Rows from block 5, named by matrix and row number. Rows with one number belong to one neuron. Each number is 200 + 20 x the weight over the matrix's rms, rounded and kept within 0 to 999. All counts start at 0.
# u: gMLP up (value half) (model.blocks.5.mixer.u.weight, 256x192), inputs 117-155
# v: gMLP up (gate half) (model.blocks.5.mixer.v.weight, 256x192), inputs 117-155
# out: gMLP down (model.blocks.5.mixer.out.weight, 192x256, transposed), outputs 117-155
u.41,186,174,192,183,216,219,204,212,211,228,163,244,190,158,201,164,195,217,191,222,198,229,199,242,199,216,169,181,211,222,184,213,172,239,228,166,201,226,206
u.42,175,192,220,188,192,221,208,172,163,187,160,201,205,228,194,190,219,203,210,213,230,173,211,218,212,175,200,178,190,189,191,162,181,197,191,184,148,180,190
u.43,238,234,172,196,196,173,179,231,232,215,184,207,192,225,190,209,228,214,224,223,208,184,163,225,144,217,197,199,216,208,235,247,169,200,225,205,208,190,171
u.44,219,212,206,188,197,231,186,144,204,258,200,184,242,193,207,204,183,217,163,188,219,215,180,236,224,134,140,158,207,184,179,165,178,220,203,201,203,207,196
u.45,233,188,195,197,198,212,181,213,221,212,183,201,203,164,161,200,180,214,214,213,180,211,231,208,193,170,194,192,211,233,191,172,195,210,216,192,197,229,213
u.46,213,183,196,209,172,271,240,198,209,185,201,192,182,212,239,225,222,173,206,199,228,230,159,204,226,179,170,228,193,205,206,197,176,214,170,210,198,175,194
u.47,190,230,203,173,185,181,169,197,188,212,203,163,245,183,221,226,188,226,181,218,180,193,196,216,216,211,171,198,223,207,181,206,163,208,197,200,184,186,195
u.48,191,155,171,182,224,190,197,171,194,242,194,197,194,223,224,191,179,231,167,217,182,195,167,182,207,195,218,197,254,239,158,201,153,172,175,233,219,202,220
u.49,178,214,181,175,231,207,215,226,155,194,219,236,187,205,205,234,183,160,208,225,208,213,216,207,222,225,190,211,208,190,192,227,231,177,215,213,213,234,217
u.50,213,221,208,196,228,219,214,211,169,188,182,210,187,190,221,197,195,222,213,197,225,199,213,205,217,190,180,167,213,224,164,198,237,191,182,208,191,198,171
u.51,159,205,233,210,211,211,187,197,165,190,217,200,175,193,194,200,220,190,207,173,220,166,215,171,203,175,211,201,183,202,194,210,201,194,196,220,206,208,190
u.52,245,181,230,236,202,211,199,176,169,210,182,201,193,176,221,205,177,207,183,191,212,208,188,201,208,201,211,214,202,211,160,204,195,178,177,224,183,217,239
u.53,237,191,195,209,194,169,215,202,222,181,170,255,193,231,215,190,197,214,211,167,186,195,209,185,206,164,207,188,227,240,211,221,185,226,221,199,207,157,189
u.54,213,173,219,226,230,191,219,179,217,197,167,198,221,179,228,214,178,194,215,184,207,206,221,200,185,210,205,238,217,212,164,204,224,194,240,233,188,213,248
u.55,168,209,203,164,231,245,201,204,164,235,186,194,195,164,180,193,201,167,163,222,206,176,190,219,242,195,207,177,220,189,158,170,199,205,198,192,222,212,223
u.56,187,189,177,205,201,197,188,189,199,198,199,201,168,196,209,199,173,189,180,199,167,196,198,181,179,226,175,191,199,209,177,225,219,172,193,210,173,178,209
u.57,195,193,197,191,204,177,189,175,221,187,194,179,227,188,179,185,190,224,195,188,216,212,204,170,191,198,179,208,228,177,202,180,193,196,208,181,161,205,190
u.58,204,204,221,215,175,234,216,185,191,233,242,200,199,228,208,202,228,241,229,216,204,197,187,193,217,217,197,209,211,219,199,217,205,200,172,224,226,215,182
u.59,205,235,217,221,187,250,159,200,172,202,202,190,239,222,209,179,219,214,217,231,192,202,226,188,185,198,198,196,229,217,201,176,200,192,217,201,189,214,188
u.60,206,180,206,204,197,196,171,184,210,213,192,191,215,171,200,182,203,230,211,177,197,185,212,196,218,166,179,196,200,194,152,225,175,205,202,219,230,191,233
u.61,203,191,191,188,168,155,207,182,196,187,177,186,201,207,230,202,199,238,196,166,207,231,203,207,225,201,206,204,201,193,183,216,202,176,239,173,195,217,232
u.62,182,235,211,222,207,192,206,221,189,169,188,202,190,209,200,177,203,187,205,219,219,201,202,205,199,222,204,172,260,191,218,206,233,190,220,216,230,203,206
u.63,207,167,210,180,185,205,186,197,197,229,197,187,198,180,227,200,196,195,193,203,214,198,195,211,225,200,204,210,164,210,130,178,196,197,249,194,180,201,204
u.64,186,185,187,207,191,190,193,151,199,185,204,176,187,180,197,159,217,200,192,179,229,184,232,201,195,175,184,246,227,188,206,195,204,198,193,244,182,167,187
u.65,207,190,210,186,196,209,227,193,196,171,228,167,208,208,190,187,168,211,193,190,195,196,202,195,206,218,204,212,211,216,189,200,211,193,197,184,210,176,208
u.66,199,215,210,211,201,209,200,199,196,184,205,184,183,218,220,246,197,212,188,192,160,191,191,175,187,195,191,228,201,205,189,202,220,184,225,214,177,204,184
u.67,186,193,172,234,192,207,169,170,197,203,206,181,181,187,235,209,216,239,205,195,177,209,190,229,210,182,197,197,216,188,167,187,187,195,215,208,205,215,156
u.68,233,219,162,214,191,153,202,215,210,199,164,208,198,209,201,194,173,213,224,227,206,187,188,183,181,219,207,204,189,166,226,241,215,167,183,214,183,203,220
u.69,206,201,177,204,200,196,180,195,211,207,190,194,191,222,155,198,179,203,200,201,206,187,197,216,198,182,199,208,203,196,199,215,180,208,189,197,177,190,196
u.70,201,188,212,173,196,170,197,182,209,180,203,232,187,195,237,202,208,204,172,197,220,205,186,195,165,218,204,200,176,206,196,196,175,174,187,189,208,210,204
u.71,222,202,238,173,208,220,222,202,206,185,177,200,222,232,175,170,208,220,209,192,198,211,197,204,191,212,197,207,218,216,201,195,198,192,192,197,218,193,202
u.72,196,211,248,226,176,202,203,207,199,182,182,191,218,243,215,183,209,231,227,177,237,207,217,177,201,235,178,223,224,219,211,207,224,175,184,229,176,189,232
u.73,180,191,221,169,193,192,170,192,203,195,228,220,205,242,222,203,207,244,174,185,195,197,138,184,172,198,170,196,205,183,216,187,196,211,215,209,214,183,155
u.74,171,196,195,207,208,195,209,160,218,213,203,191,221,183,187,159,192,234,239,199,207,183,223,151,245,178,188,232,226,198,187,199,219,172,181,218,192,156,190
u.75,211,186,200,199,220,193,220,222,193,198,222,223,216,219,194,224,194,218,206,188,213,191,203,182,181,176,216,198,185,219,169,186,183,219,190,224,180,200,200
u.76,219,190,205,204,166,169,176,187,200,194,198,177,259,170,219,155,206,206,173,195,220,173,177,208,211,183,187,211,193,178,214,167,221,167,193,209,209,216,187
u.77,186,188,207,202,218,206,195,194,186,198,191,202,203,194,206,164,247,221,189,221,222,191,199,170,194,184,207,183,239,179,206,177,193,212,198,211,239,168,180
u.78,221,191,184,219,195,219,209,203,147,192,169,193,187,208,193,179,206,200,208,223,218,182,190,212,202,230,232,181,170,179,207,216,200,173,190,184,210,206,208
u.79,242,231,239,189,205,230,226,201,171,201,188,194,215,193,184,197,156,185,195,244,229,207,167,185,203,175,224,179,201,202,220,206,190,168,210,177,196,174,188
u.80,187,198,214,162,235,258,167,218,208,199,195,204,233,179,212,195,208,206,196,237,226,179,191,211,232,184,200,191,210,204,190,168,193,220,204,201,224,208,207
u.81,199,192,202,224,219,178,221,199,217,196,195,234,197,192,249,214,198,177,244,177,190,182,213,184,204,221,195,214,183,187,199,220,209,194,216,208,210,215,203
u.82,213,226,177,196,178,164,196,217,199,179,181,221,206,234,186,198,165,192,200,206,165,196,180,190,191,223,190,211,222,196,227,240,171,194,206,229,217,207,182
u.83,178,221,203,190,206,204,172,215,184,222,192,218,222,207,207,204,268,186,181,219,211,199,204,174,207,200,207,230,221,225,170,181,172,198,201,210,239,199,184
u.84,210,192,197,240,210,206,218,229,205,201,217,184,201,193,185,196,228,189,181,213,205,200,181,186,164,187,160,235,215,182,194,187,227,259,216,188,178,218,196
u.85,202,208,194,207,213,236,196,223,163,235,226,213,203,177,209,182,222,200,186,223,205,208,202,233,205,204,185,227,207,218,198,237,234,231,220,165,203,216,183
u.86,164,195,216,205,217,220,213,195,187,174,211,207,187,202,161,198,199,189,226,189,216,181,200,213,215,204,203,200,188,211,205,179,215,215,217,199,197,198,216
u.87,211,185,200,204,211,208,193,211,214,197,201,195,267,212,182,191,206,211,146,216,213,184,202,181,174,146,196,197,195,174,195,167,187,228,189,156,220,166,179
u.88,176,219,197,213,188,203,210,157,173,193,207,214,152,196,213,200,219,162,195,235,204,202,216,217,186,205,194,217,238,197,180,199,202,217,209,209,215,181,166
u.89,212,225,182,210,186,189,233,223,188,216,186,216,178,206,202,168,192,209,220,207,205,185,219,222,190,223,206,195,210,216,193,190,211,190,202,244,223,225,182
u.90,221,205,191,190,187,176,185,231,206,205,203,200,208,211,174,241,198,197,201,204,187,206,151,192,164,208,215,201,172,208,221,215,213,207,187,192,206,198,174
u.91,181,217,193,177,209,226,171,202,182,227,191,193,240,178,215,181,201,196,228,193,197,202,202,195,184,181,220,224,211,188,190,170,189,187,210,211,212,202,211
u.92,201,174,223,227,213,186,219,201,188,192,159,171,193,158,203,174,207,241,206,209,195,145,205,190,221,195,231,204,223,175,157,188,209,216,229,195,170,164,186
u.93,187,227,179,191,183,206,195,237,190,188,206,215,163,217,208,214,192,208,214,182,227,194,213,223,218,174,196,220,191,209,210,187,202,207,195,191,186,221,168
u.94,228,171,207,244,201,184,192,213,191,215,189,181,182,184,155,191,200,183,175,208,217,194,174,175,214,201,160,233,205,215,185,231,191,200,184,206,200,183,225
u.95,201,165,242,174,191,225,196,179,215,217,208,182,177,159,199,194,197,195,175,194,175,193,197,197,219,201,167,192,162,234,187,163,179,217,203,216,206,178,201
v.41,212,223,213,190,171,216,205,214,185,197,168,187,183,208,174,192,215,183,201,171,238,183,207,222,227,197,167,172,180,183,227,196,193,187,182,192,194,169,241
v.42,195,183,190,213,185,229,201,231,171,175,209,206,211,241,201,202,197,208,206,192,196,177,215,181,184,203,171,197,198,271,176,184,170,179,211,196,160,192,212
v.43,213,205,210,207,210,204,224,190,192,189,177,214,197,228,197,181,194,176,215,199,203,159,188,174,187,205,157,159,202,176,239,209,217,175,192,194,178,158,175
v.44,216,237,192,196,182,216,223,180,166,230,190,227,187,206,198,212,190,204,183,229,173,188,205,211,211,203,218,190,221,210,201,220,227,180,230,207,219,205,164
v.45,176,218,168,168,224,210,171,206,206,236,201,219,221,167,173,181,156,188,210,213,192,204,185,207,202,215,197,171,216,184,203,188,210,206,194,228,221,199,235
v.46,222,203,201,218,161,209,180,180,212,190,187,191,195,203,173,155,205,208,214,206,225,183,196,219,210,176,198,179,196,193,174,182,178,203,181,207,185,176,204
v.47,211,195,232,200,202,239,192,172,180,212,176,170,206,192,191,176,204,184,201,211,214,185,204,194,235,217,211,191,227,194,191,208,201,216,148,234,176,202,232
v.48,175,201,194,223,226,207,170,209,231,206,231,204,190,169,164,199,167,191,225,186,176,214,140,218,209,204,218,204,233,194,202,193,196,216,195,218,215,215,215
v.49,210,221,227,189,156,225,194,185,199,267,199,184,195,250,228,181,224,204,189,239,182,206,202,185,198,198,197,172,187,236,208,176,192,224,202,203,177,207,226
v.50,232,184,206,216,185,194,182,198,206,175,169,191,211,216,183,205,214,202,199,197,206,176,184,197,183,203,227,198,172,186,226,166,211,232,210,170,192,199,200
v.51,161,199,198,175,248,196,194,222,180,216,190,204,220,167,210,188,182,232,218,188,212,185,186,190,207,166,197,179,197,179,230,152,235,192,187,206,185,193,191
v.52,176,189,223,209,227,224,215,203,165,196,198,186,201,185,192,202,200,206,190,183,209,172,226,196,157,183,182,214,185,238,190,171,200,179,215,212,208,190,216
v.53,217,209,169,230,225,178,203,189,200,200,201,191,222,179,180,207,203,220,229,220,185,217,212,243,203,204,173,203,204,227,180,163,187,184,172,180,178,206,190
v.54,167,196,228,177,202,180,204,195,223,213,175,185,225,194,225,211,169,177,176,214,178,202,191,179,247,196,191,224,210,210,181,199,178,175,227,178,195,201,194
v.55,200,222,220,169,193,236,199,204,184,230,170,234,222,255,193,198,217,190,205,191,183,205,221,214,214,228,203,202,199,187,185,221,206,227,218,201,177,196,222
v.56,189,221,203,223,209,199,187,193,197,183,175,197,213,193,210,206,184,182,199,223,217,181,205,214,223,166,198,187,194,193,195,182,189,205,212,172,188,183,169
v.57,226,201,224,240,248,234,173,222,165,220,229,163,238,190,182,204,232,180,205,231,218,202,186,253,233,204,194,201,197,231,173,174,224,169,226,226,205,181,180
v.58,199,172,215,240,209,226,170,141,189,214,203,203,239,197,182,160,211,181,198,182,215,199,170,189,209,170,187,162,201,239,208,206,193,186,170,231,176,178,219
v.59,147,221,200,190,181,217,217,224,194,204,198,184,216,206,182,199,203,191,200,192,204,163,190,213,202,172,216,176,190,193,198,207,216,201,216,205,189,198,217
v.60,216,178,201,225,226,229,167,217,155,214,226,203,200,179,171,223,206,192,203,199,184,197,204,231,243,205,242,201,199,190,125,199,214,171,182,246,249,196,225
v.61,194,201,217,197,181,192,200,201,206,197,190,199,192,202,173,191,190,221,158,200,189,168,210,235,216,189,181,163,186,200,190,203,228,235,169,171,182,191,174
v.62,229,217,216,215,182,171,188,235,199,210,153,215,225,166,211,186,199,189,231,250,182,158,196,191,199,211,192,160,184,218,216,141,162,168,159,185,201,154,194
v.63,200,216,188,211,200,208,172,206,173,217,207,173,211,205,210,189,210,190,201,206,204,187,188,193,211,208,206,193,197,208,205,159,187,185,176,235,193,206,175
v.64,178,184,168,215,211,180,177,186,216,224,216,209,202,172,161,200,169,203,212,205,172,211,150,212,207,200,207,204,201,212,234,211,186,211,190,199,188,201,249
v.65,196,232,196,192,166,216,216,202,197,218,181,195,196,195,185,191,180,212,186,216,191,187,177,218,206,167,230,185,203,220,230,220,191,222,156,206,204,212,207
v.66,214,218,178,243,217,218,192,203,166,227,214,171,236,198,155,217,175,210,226,180,209,172,206,250,235,170,210,207,189,188,199,210,207,209,195,188,199,191,194
v.67,216,199,209,188,226,233,176,203,164,203,192,192,221,160,167,210,217,188,227,202,207,210,202,224,253,186,171,202,233,211,169,170,215,183,225,219,188,159,185
v.68,194,206,215,235,212,202,212,202,221,209,207,212,189,201,201,251,172,205,170,201,200,198,179,220,203,206,219,197,186,207,173,238,193,176,203,212,230,216,225
v.69,202,214,226,211,240,179,181,228,146,240,218,148,206,173,176,206,231,181,191,195,205,195,229,220,245,192,178,235,213,179,133,213,228,201,201,233,221,193,222
v.70,199,229,198,227,225,193,188,202,214,213,215,192,167,183,223,210,189,203,208,171,174,207,197,191,210,207,184,183,205,208,192,207,204,168,218,235,197,213,240
v.71,229,219,208,211,213,196,210,173,241,192,220,194,231,218,195,216,209,185,212,202,167,171,220,246,243,196,223,203,191,220,193,219,207,242,219,214,183,212,200
v.72,177,214,218,154,207,199,185,181,186,222,213,210,196,200,187,213,197,188,199,173,226,189,204,222,208,191,202,189,218,239,201,223,211,185,198,202,190,206,183
v.73,227,205,176,199,189,202,179,194,176,218,191,181,209,207,189,209,219,192,184,226,193,194,179,238,166,189,215,179,199,219,199,209,193,202,192,204,198,190,206
v.74,164,182,221,214,201,179,199,209,212,205,228,194,217,191,197,208,193,210,191,204,196,175,209,223,218,224,221,210,194,224,183,187,190,172,212,189,204,220,202
v.75,183,198,226,153,212,196,125,167,163,207,193,213,219,180,213,182,226,197,184,204,204,164,223,185,227,162,172,144,199,202,227,175,213,162,197,191,212,143,175
v.76,204,192,200,221,173,206,180,213,191,211,200,221,212,213,198,163,226,184,194,171,211,152,178,215,217,187,187,216,204,213,183,198,200,185,168,204,203,192,226
v.77,202,214,220,252,194,195,192,190,185,219,193,216,227,242,155,183,234,194,186,237,213,203,182,212,205,189,182,198,202,185,202,208,206,204,190,191,196,189,189
v.78,168,203,211,169,203,183,218,236,201,202,182,195,207,175,194,198,237,206,223,205,179,191,181,208,180,220,179,208,183,245,187,237,188,156,196,229,194,204,186
v.79,183,193,189,176,221,220,180,197,203,271,233,171,210,196,206,194,189,201,195,196,192,200,183,213,198,240,179,210,199,205,198,147,190,208,184,217,181,198,194
v.80,206,206,200,220,171,195,214,226,200,191,171,196,206,203,216,219,243,196,203,196,218,189,193,186,168,189,211,177,203,192,228,231,212,215,202,182,193,201,195
v.81,212,215,239,216,207,188,181,201,168,230,194,212,209,179,183,205,184,226,193,222,202,192,177,219,218,189,211,198,228,188,204,219,193,218,206,212,218,222,204
v.82,173,202,193,188,233,230,201,206,238,209,199,191,220,197,211,190,215,232,209,249,180,202,178,191,197,189,198,215,169,198,179,191,186,230,192,221,221,214,204
v.83,207,209,204,181,182,210,216,196,209,206,186,186,179,193,216,208,199,190,201,190,158,165,150,198,176,222,214,203,195,244,198,218,207,188,175,212,191,192,233
v.84,230,169,159,198,213,229,198,197,201,181,181,180,227,186,219,184,199,216,182,220,191,196,163,218,173,203,165,218,182,198,215,177,192,221,217,198,191,180,206
v.85,217,192,207,248,218,171,209,186,224,173,175,224,160,199,203,186,185,186,166,213,173,164,178,210,198,189,214,197,178,194,217,181,171,177,187,218,168,181,179
v.86,194,214,223,188,171,227,191,161,211,201,195,200,207,208,217,197,197,201,215,214,203,198,203,203,203,204,202,209,189,205,222,199,198,193,177,187,201,195,205
v.87,211,224,193,212,239,213,204,210,230,168,218,191,213,178,214,202,194,177,205,184,191,186,179,193,214,191,214,168,219,203,211,211,204,216,215,223,208,189,232
v.88,204,182,207,193,193,202,215,195,204,193,198,217,171,194,187,190,200,196,210,197,197,160,213,183,190,189,215,180,185,204,178,193,163,187,215,193,213,163,195
v.89,199,207,191,213,213,184,204,212,190,210,213,214,214,162,215,218,205,207,204,186,202,208,199,207,207,181,210,200,182,230,174,169,204,210,227,213,180,193,183
v.90,217,209,163,196,212,211,238,215,222,178,204,213,203,180,179,222,200,186,210,199,205,185,165,180,159,217,194,207,198,221,173,222,187,174,202,212,193,223,202
v.91,204,214,210,197,233,204,180,218,192,189,201,194,187,233,200,217,181,176,188,187,206,180,192,207,235,199,176,194,238,201,228,211,211,197,194,229,191,167,220
v.92,274,194,187,172,201,201,203,169,177,234,222,164,221,226,232,211,218,237,171,197,164,194,190,187,219,175,197,199,233,213,173,218,220,177,165,206,208,196,214
v.93,212,194,214,209,185,216,200,203,179,203,180,215,232,221,185,195,218,203,220,226,236,192,214,226,189,219,210,206,195,195,221,197,187,199,212,173,206,194,173
v.94,207,166,209,219,209,224,189,201,208,236,175,202,234,206,202,183,213,206,221,216,188,165,157,210,223,203,210,211,171,217,197,200,199,221,207,194,190,194,232
v.95,186,206,177,190,166,215,190,180,176,227,168,194,192,194,175,230,172,213,160,210,209,206,207,197,208,181,221,168,171,178,200,189,197,206,175,192,205,181,197
out.41,216,234,202,195,195,197,210,203,178,200,185,225,185,231,188,205,206,205,213,184,206,187,185,186,209,207,204,201,220,193,186,231,176,201,179,230,193,189,183
out.42,211,206,213,196,229,167,213,190,199,211,175,201,192,177,215,192,216,200,231,214,219,228,219,178,179,213,185,195,214,214,185,189,220,200,226,198,200,191,234
out.43,204,183,211,214,194,198,218,232,224,195,207,192,212,220,187,197,181,232,202,187,216,178,181,182,156,196,218,227,210,213,236,221,219,197,208,213,204,197,197
out.44,217,225,202,208,214,189,205,204,198,206,250,234,174,211,204,250,194,147,187,224,186,175,205,159,216,221,219,234,185,152,215,196,219,207,207,212,212,213,193
out.45,160,179,211,159,175,202,208,207,220,198,204,197,167,225,187,184,196,198,189,250,219,190,207,146,244,216,192,222,231,197,199,173,195,199,199,212,230,218,198
out.46,204,216,202,212,207,195,187,210,215,214,197,178,245,206,152,184,235,220,200,188,188,193,207,177,224,199,166,228,196,182,164,186,207,217,186,213,202,202,235
out.47,187,172,224,193,193,224,243,193,245,205,221,203,165,186,153,157,171,215,177,181,196,210,162,166,183,188,227,187,187,240,193,216,242,206,204,222,190,215,203
out.48,189,200,207,150,185,204,234,185,180,219,215,239,174,208,171,148,210,183,233,199,206,161,195,173,208,211,195,215,200,233,213,193,202,189,218,206,208,209,152
out.49,213,216,171,201,211,198,195,210,192,207,206,168,190,204,209,216,221,213,187,211,190,206,225,214,213,180,225,209,238,192,207,206,204,225,198,204,198,220,191
out.50,182,233,202,205,198,228,223,217,212,181,204,221,190,189,199,216,213,180,211,196,216,196,195,196,208,190,204,204,182,217,196,176,184,212,200,214,196,206,201
out.51,221,159,216,178,190,191,219,220,207,181,199,213,204,200,204,174,176,239,205,196,233,201,148,219,207,233,192,196,199,204,189,193,194,182,178,216,195,183,185
out.52,210,170,213,195,208,193,199,201,205,208,185,228,188,196,213,219,212,213,183,198,217,235,151,235,217,228,224,209,169,209,199,210,199,193,206,182,225,224,209
out.53,175,240,236,192,207,231,244,249,207,198,235,210,193,201,192,212,224,185,213,231,190,199,207,204,229,227,247,184,196,164,197,241,202,215,170,165,185,212,207
out.54,142,218,192,179,214,229,211,207,213,166,202,177,205,213,179,196,194,183,206,215,180,192,160,201,170,179,144,173,188,201,223,227,217,179,192,211,206,168,209
out.55,179,204,184,224,175,168,204,209,223,202,175,197,220,190,183,206,209,224,193,227,201,189,228,170,216,176,229,207,194,178,199,178,192,213,186,171,209,196,212
out.56,200,197,199,198,190,186,177,200,232,222,200,200,229,167,199,215,148,187,188,169,215,208,191,207,231,161,213,178,170,216,176,196,211,226,184,196,189,207,165
out.57,201,213,188,189,223,193,196,194,196,205,197,174,172,194,190,208,205,173,204,174,207,243,223,224,208,183,201,196,215,230,200,172,208,197,209,199,197,202,210
out.58,182,200,223,178,216,200,226,211,195,145,180,195,185,169,230,171,161,194,201,159,217,185,214,206,198,235,202,205,206,211,191,175,232,183,230,200,197,224,220
out.59,157,176,162,163,211,172,203,207,238,196,220,183,144,211,187,228,207,200,182,200,148,187,171,154,233,185,208,213,201,198,224,236,232,224,205,242,211,157,176
out.60,197,224,205,192,204,211,226,185,179,214,205,179,189,189,218,185,191,199,179,195,180,172,190,203,207,178,221,209,223,169,210,218,204,170,186,169,184,204,169
out.61,232,197,188,209,222,225,216,238,174,181,182,211,174,192,204,187,215,223,232,233,190,202,188,184,193,266,205,199,233,200,205,180,183,176,162,236,203,159,169
out.62,217,178,194,202,194,214,195,208,199,231,214,184,222,206,207,202,191,221,179,196,188,213,182,191,194,221,212,233,169,238,188,192,202,201,197,181,214,218,218
out.63,198,231,184,183,208,221,168,168,187,166,211,202,229,210,204,213,171,179,202,242,157,247,230,187,207,182,194,178,228,186,254,181,198,197,168,231,229,193,227
out.64,179,162,227,244,174,167,176,196,168,228,191,198,179,168,197,198,195,212,223,182,192,207,183,228,237,217,186,156,179,184,193,231,232,195,238,178,204,209,204
out.65,208,194,194,161,205,177,202,203,201,192,202,221,195,204,218,224,242,196,222,200,178,195,202,231,221,178,212,191,156,158,212,220,195,198,180,212,201,230,193
out.66,215,203,179,197,204,230,222,192,199,166,192,199,198,209,219,203,218,195,232,201,178,220,223,220,201,183,213,226,235,228,173,185,210,159,221,241,216,208,181
out.67,190,173,219,174,183,186,224,191,192,237,185,177,185,195,225,221,181,214,185,227,173,185,175,191,207,186,238,198,207,219,160,184,253,169,202,193,209,167,196
out.68,176,227,199,193,214,214,202,218,192,199,196,165,205,205,226,210,220,213,188,232,200,192,198,208,193,202,188,223,220,183,189,178,192,213,179,191,182,215,217
out.69,243,165,186,205,208,219,199,198,183,215,191,199,217,177,181,182,182,213,163,208,202,196,179,195,203,200,159,197,228,235,173,187,188,191,210,173,217,187,223
out.70,222,196,216,161,195,182,191,197,165,205,163,200,193,198,184,190,238,211,190,205,161,211,191,190,170,224,200,183,215,199,252,224,206,174,191,181,224,190,211
out.71,179,222,185,200,230,179,173,216,205,215,212,198,196,182,207,231,176,169,199,226,182,197,190,215,212,190,204,186,180,182,183,203,203,191,198,226,181,202,206
out.72,243,203,198,186,188,173,201,192,191,214,199,220,240,194,195,215,154,202,195,195,195,232,167,245,216,231,228,178,190,216,195,205,155,223,228,205,197,217,175
out.73,208,216,191,150,228,191,194,218,211,215,218,186,196,198,186,204,137,212,198,183,234,175,201,176,229,171,201,222,196,198,205,166,145,220,192,214,174,216,235
out.74,201,209,192,216,183,158,189,241,200,135,170,222,224,199,241,235,200,194,209,192,192,185,197,230,183,231,237,202,194,194,200,226,174,168,201,180,176,195,169
out.75,188,205,186,183,205,200,223,204,205,182,236,195,230,209,199,216,204,172,179,192,228,172,167,174,198,194,187,218,192,172,210,195,194,227,204,200,197,211,216
out.76,200,226,139,178,227,193,223,218,200,174,187,189,182,211,218,228,182,211,204,200,156,174,203,202,177,224,236,243,217,225,208,203,176,227,203,226,201,186,182
out.77,208,217,212,216,205,209,225,222,269,220,202,208,208,219,208,236,181,189,200,190,179,201,192,205,188,209,209,215,210,211,195,218,195,191,213,211,187,202,237
out.78,162,232,236,176,202,174,177,211,208,215,216,193,181,196,174,215,167,193,210,195,215,199,205,186,205,230,195,174,181,212,211,202,161,190,195,249,203,212,209
out.79,209,190,176,253,215,205,200,187,198,228,210,208,218,198,200,198,217,218,195,192,183,210,154,202,186,220,190,223,229,189,172,152,201,186,204,230,218,238,198
out.80,194,241,192,217,212,200,193,198,219,169,257,229,208,217,190,197,213,179,200,204,199,214,220,200,185,165,191,203,206,181,200,209,201,228,199,199,215,179,215
out.81,175,227,230,196,189,209,186,191,188,220,190,180,208,204,192,207,222,199,189,197,205,201,202,176,211,185,184,194,232,183,179,191,199,211,208,190,186,194,196
out.82,189,186,224,177,198,197,216,219,211,209,186,188,183,208,241,209,213,201,183,226,217,183,163,231,193,186,207,204,198,168,178,163,199,219,224,207,187,217,184
out.83,212,196,207,189,202,248,217,233,200,193,221,192,191,227,227,202,180,192,165,199,214,194,194,213,211,217,227,198,256,207,213,230,191,201,201,222,192,214,230
out.84,211,184,211,177,198,216,226,217,214,195,213,216,237,217,179,184,171,223,215,179,213,191,194,220,233,214,240,186,208,205,195,197,206,205,184,218,212,213,232
out.85,186,204,222,167,191,171,216,205,232,167,214,229,180,201,207,210,168,185,219,203,223,210,193,195,184,199,192,186,153,163,242,181,219,201,215,198,224,186,206
out.86,209,190,191,206,200,199,203,186,216,184,189,196,215,185,222,165,221,204,199,197,205,211,209,201,207,182,187,196,183,189,170,180,197,194,215,183,172,201,170
out.87,181,218,240,230,241,184,215,188,192,192,172,173,182,190,184,202,170,186,181,169,191,182,175,211,206,205,205,195,192,175,194,209,231,191,238,196,226,206,233
out.88,237,205,217,208,209,163,175,205,207,220,196,174,217,162,202,193,153,185,180,178,200,213,192,202,206,199,179,183,195,222,195,193,186,196,211,212,172,229,241
out.89,168,208,202,185,218,196,196,189,202,229,192,195,187,174,222,219,148,182,216,187,179,211,190,209,218,181,199,178,189,193,224,225,212,207,208,193,218,229,167
out.90,217,180,203,187,187,189,180,182,189,192,250,177,211,198,205,226,211,199,229,204,225,233,221,170,210,214,170,213,237,207,170,178,199,202,182,220,217,194,187
out.91,212,190,218,174,194,225,215,179,214,180,196,193,179,195,204,190,183,178,205,163,172,189,182,192,204,175,247,151,164,209,217,211,223,207,220,181,171,193,171
out.92,197,185,202,186,179,264,189,208,193,200,188,191,206,242,204,161,219,209,203,200,234,235,201,235,184,221,184,205,248,223,209,186,205,208,200,176,198,169,217
out.93,201,205,198,218,213,194,201,193,198,229,217,167,167,200,187,210,198,179,186,197,172,204,189,189,208,231,210,209,198,203,189,214,209,213,207,217,198,190,178
out.94,202,238,199,175,180,229,243,176,223,160,231,175,192,241,194,206,185,179,185,208,210,183,241,216,197,184,210,200,226,188,202,182,211,250,212,178,180,179,212
out.95,234,184,228,232,196,202,186,160,186,160,213,198,239,228,220,224,201,165,165,236,175,236,204,219,183,227,235,252,231,199,209,164,224,192,201,225,257,182,174